Weights of a small autoregressive pixel model.
Training: adamw at rate 0.0015, batches of 64.
Rows from block 7 of a small autoregressive pixel model, named by matrix and row number. Rows with one number belong to one neuron. Each number is 128 + 32 x the weight over its row's rms, rounded and kept within 0 to 255. All counts start at 0. Numbers have three digits each.
After each neuron's rows are labels from the 100 images, of 14976, where the neuron reaches its highest value: "responds to" is what is common among them. Only what is clearly more common there than usual is listed. The data: single printed letters, digits and signs in grey, bent and noisy.
# fc1: MLP up (model.blocks.7.mlp.fc1.weight, 512x128), inputs 0-63
# fc2: MLP down (model.blocks.7.mlp.fc2.weight, 128x512, transposed), outputs 0-63

fc1.69:095136126055153134091131132167049126124184158098122092109148139130095182112124185147068162144132133147146103132157095110074099124116136138188093148175091154158109127162157105148119133102091145
fc2.69:095183131116121125171171127154105115088108197130136158102118088135139134125168120075146156099118236134149099140061169129091095127148126145116112168158130158087096097084128166163135136156140180
responds to: dark on light

fc1.120:094156106179113158145093082143133108159171098134139123191097147113110137123112185157134197191134138131169210131101092164132134141095128083131124093197104094167178118135137106076121075131129115
fc2.120:100182145112110107165117124128122053110139157087147122158145163099178108137132166096166161118197193182172156153089114141135106145111111074179142156095115091163188093149134141128147123176107104
responds to: dark on light

fc1.154:177114144095155173085139093135094047162081149113168130130120090132170143134133142143098090119103150181136143123140076150186118159142139127157119126115063135140073095126138103115110138151097152
fc2.154:085140135124104127129104190127156133183126154136096186158113073089131144094083093105094105124119137169121166120076167145117065135160166140104161182111128115122149132150114159115118110141085140
responds to: capital

fc1.210:066067126166179143096129124063125106192116123095192129165083145145168148116178152126112099107087121175097140121094129117126120111134102142160129155125147156120078103111172108125165165145071128
fc2.210:085153111142133143153159118106135168058124137120131140125156107138204146078166112138171099114087117045132121129131138101154090108182065146100157128168122162088182144149130155145102151066120154
responds to: dark on light

fc1.366:102134092189136125123082096158187145138124140084080206148153180166190100152096135094130151158112163183087207178105184198099138111105174098093088164175140117181148112122135128159107153149130128
fc2.366:129141139118149138118155132157103058135137061122129126131088151138054103176132169126120171128180157149151169152105087141109140159095154133150117150066115065214138087121124103126128117198150072
responds to: capital

fc1.40:130124098126173165110103080141116109189163107077162103101110201125162078146157127090097114135061114166129118085107137142093117168179147143121135125149105153151106132094140172081155143123076107
fc2.40:157116141137117133144125143096117154065123120096128127137134113096161103084122166143159147114117091085164123143155149100109104100166107044118182068138127166111147162101186146081141162110113124
responds to: capital

fc1.380:110169133111168117120099128149098076132137198062171147137116089111131193112185105075163092099167099146207125161148104122087127144146071081143156142117085116174130120151097155130139148116053124
fc2.380:160114123112064110178114157095177134127151136148135172127167151113123153129145133066129130115176088132062168161134117140148118184132110151107144133065119113139196171186097110133132122195110107
responds to: dark on light

fc1.482:160151137164178150164121102120167152126150097169133083112083118151137131086192097123104124146130126196115118184129135118089088166149138129122121143209097103080130150094129136126180193133117178
fc2.482:134123151129129156156115123122118109131183122157125148124118086131155127121107072146120143129171129155129135150109144129150112167145097194077118212109161178145101126203124103176131117136096165
responds to: digit

fc1.404:147126093124115143116112132101066084112132148119115189139096144078133164133098133085148071164117099120105050175084095115116113126163094100100193116108125151101164106126096133146202133137125097
fc2.404:198105150166125095098131187121164118118096110119156150113100148122146073120090130133110146133079108128176145123141131154127150105088150100110133102067054126174095142165114136129121154179147084
responds to: bold

fc1.138:173101140085145146093143156128149154125105255127138148167116061126077134147081144119085148087128138156080095133177132092110121100098113157105134181137085170114135132151130133163139115116079109
fc2.138:208121124147162098122115045150163146129139103171128142142121190099187123091153181113163114160090114128136127157116106103133107085182131134081114089122104111126159143116102119136086139108165114
responds to: capital

fc1.239:150044086066163139093167211111109123098121194125166073173149088125094159132124207203116094095155126102144127147174109060123113111141117129132123149101122125158141091126099081135129171103137126
fc2.239:203103151096154127112124144151098115156161128147132167126075109097154101173101182139169122151159162149158176156116101109183129148147102155091108134112173124208128105082098110172113093141145119
responds to: bold

fc1.496:097126184110160123135105093107194160167135146072125159216084114126113163079133087085122128110116122157126103175119081086108074162119116117168140098142118143103158176137133135112123161180114102
fc2.496:076102096094135121115118142120100113128174122087112164157135130126087166120070119090117174129204124136120117177109147138174136143101054157137143152127102145155132128158151135159124113125083119
responds to: dark on light

fc1.89:129084171073138088155176127125090124106207080100142143117152109103138119114138162174107122071182155155103195110151091100123110125126133085097105132109077116143063131130159146080089120141142165
fc2.89:088150124074109153079127121170109129110076130098098125116123155138134142093086142158073142160050118053174117084147155123158158068085153144126136110116158116137107117157159123142155156109133086
responds to: small letter

fc1.318:166070182099171039126150131121085136123153152137166162171094111111158098096105157132112122109109128131111155135115147142143114131068087134110143153189102093081158138195150079139094107140104178
fc2.318:167146130097095108139150139128129116117162147112148148096128092161154161086141150064144128144131093095187108189124036129165102143121112157091161127107204110155128164127102133165143168125122160
responds to: serif

fc1.339:150078159110117137128091139131092106100104099103078144110090123096163070146117141138173126099129170171101127135077064134130170186178138183157187086099111134114123148127201104159160190123166122
fc2.339:133137105148143081129151140181123133183156142139154100155110084112105090172129125104146107166117086152177204122137107153107126119121115114151142161155088086179132041101111131164128094160093145
responds to: bold

fc1.417:149082114116108177145090142126077166122114147120104092099157096104111131143101118115171105128158159077140118136096083072117116101142111090120230088112190161124101113147184143104161167079142139
fc2.417:080152115131152151128137111152196136191102171163175134159115135158083152100145089078109143185080118145107117166141126110166131173112156199094079137119156110156123131132047107169104089121158119
responds to: bold

fc1.421:135150147187153152174141119138085184187126113166149143126089147154136089195104068110112161101115143189178103101088107133119128134128101173135106128125126116152119081068141114111104098211077113
fc2.421:086122080125146142071147137165105117101116109121128107126134131123078114162147131167169131139117168152093110051072144110148201174058235163172098096157057091125112106106123155118088111152152144
responds to: capital

fc1.171:126106129090128168120139144134136151104117176132135104147130057141116159096131135124173100185132131129112155110077126021100140168144131115137172151120172138175135117173100124152131108079090098
fc2.171:163144123138141138083137118150127150167128150157182130131128206129139146164130122115076171164123124147099106108125124138160172184104218186151029108110089105163082118131088104106112091151189128
responds to: bold

fc1.11:101129179113162138154141146110095175117162168079083170133177119148185132137107111075117166126071185074147140085152068091129123119126120132161094139096139120129130130137144142140122139140057177
fc2.11:191140109105123207085160194149168080156175145054140130126112080104132088159161126098075134146159108175178146156132085075128155149151138194119109146172124145139154107125175134112144171092105133
responds to: small letter

fc1.338:107149145137150095170144104165194069143128179095146148175136129174147106223037183127100106146126114175119100094122164126158184176148116073115146105139138096153148069159150162138101112162124045
fc2.338:112170122149140145112130146143111110155142126138159132146053138087088166181139131162091172149148189159091159080094140185114166192094219178145112162132060078139110102105088127134147074146131136
responds to: digit

fc1.259:122141063121152109174132135182147081083171181120219159141136092160058112117127123089105089122127080180077162195126157097171116173121094137068112144164127124111116126119158084168112107139108110
fc2.259:146110199169141139116116119139112151159131131168117175133123149160144156122131099101152108149105131099116105131183083156159094163121101129064111149080170117166127168169061088169163096157172101
responds to: digit

fc1.101:152139125137188139115104160145164073181133175078185158217140108124131128150077118121099132101131095124158101173111135121122140085147077163088134157112099129178185077167076120170159134142066164
fc2.101:165099174114114040143145154138158155162160113152176164115080130124125157145141162100113111106121107104115152190136050113125154159157133090108150141071126117135114183147098102153143100184149087
responds to: bold

fc1.302:173128119108116138103153110148115087149166117152179176143106190101161163144122186121083177130128092070123103227143127151187107151136118144097120136146110113153133161126162070117149176170164081
fc2.302:126110114106111178137165114150190208170118099184148114150152155165096159108178122086099148140071099139094078167153113091188142146131163169105096097106147122132120200120091111141099080071181105
responds to: bold

fc1.265:141123125163149129125096172150197129148091151080155149150106152096161131127099184110169140100098120145144160127069124124074159145145095088122159138135038118130143131108137088178109120137144130
fc2.265:139088102127126164134114097142126155141159157109087176099160137135128154048099119145124200105133119133197141110170155123117086118093119084192141201116107100034099108108167189093088152113094129
responds to: capital

fc1.260:100175151148166122156123145132093128152126090154133135163153142149097116108131093082100142087197139095140165153149133214169073157162104125139049103182087077167190060114159101116110132166121056
fc2.260:119139069167132156128126144169149080130132138121134171160094151149151122183170169136179138158157180139161142171099109116154165137126104134129169167130100073146132101164113131174151082150086119
responds to: digit

fc1.316:098154122130147131152075129098019136094134081096143139123124139124137093151103109130147098107166110162117189129120129114057081114155096154145238172122109147112135112147188119141149120116061137
fc2.316:044147068103101118187092064128146156158063161159118077165156107187082129114087111111148074147117121160101137122104185091131148154120145140114123113185163083155180125132125146185098139135072141
responds to: bold

fc1.414:202099135107143128132126127153129109119126180111143143193164109109152205090112199116079079121151125083089098170094146117074067089158055103111156139083099122147144142087134128170164117121145071
fc2.414:215089170146103155128133155072142163120145108159150134092145092184171187075144123087109158090083084111144122166169111111155088157163065130076150157061172172132162195130121111142166166083120102
responds to: bold

fc1.10:144137083160135126103129156161134123181095169168175141154136142109131146149136108105092146120074145165134132138116130086105101171119115190164088093138075099171127109111100143115106112196089086
fc2.10:102127126130160106173117091136139084105149139114158097102132209110136141177161156086095166140168142157110138086082121135091177165174148171170093117151064048097162134075099152080063152145150131
responds to: dark on light

fc1.183:110107145106123105066144146158132117117111080135165170148115165181193112198158163140125103135153155118105098129137122133110147172136092125131110138134114125161138065084134210132152163152071109
fc2.183:094151097094141152102153134138156092177139171103133126177115147098110142170145143102100152147099167168046114082112147129092191167099207138165110156167054047114116085123094115097098117143102153
responds to: digit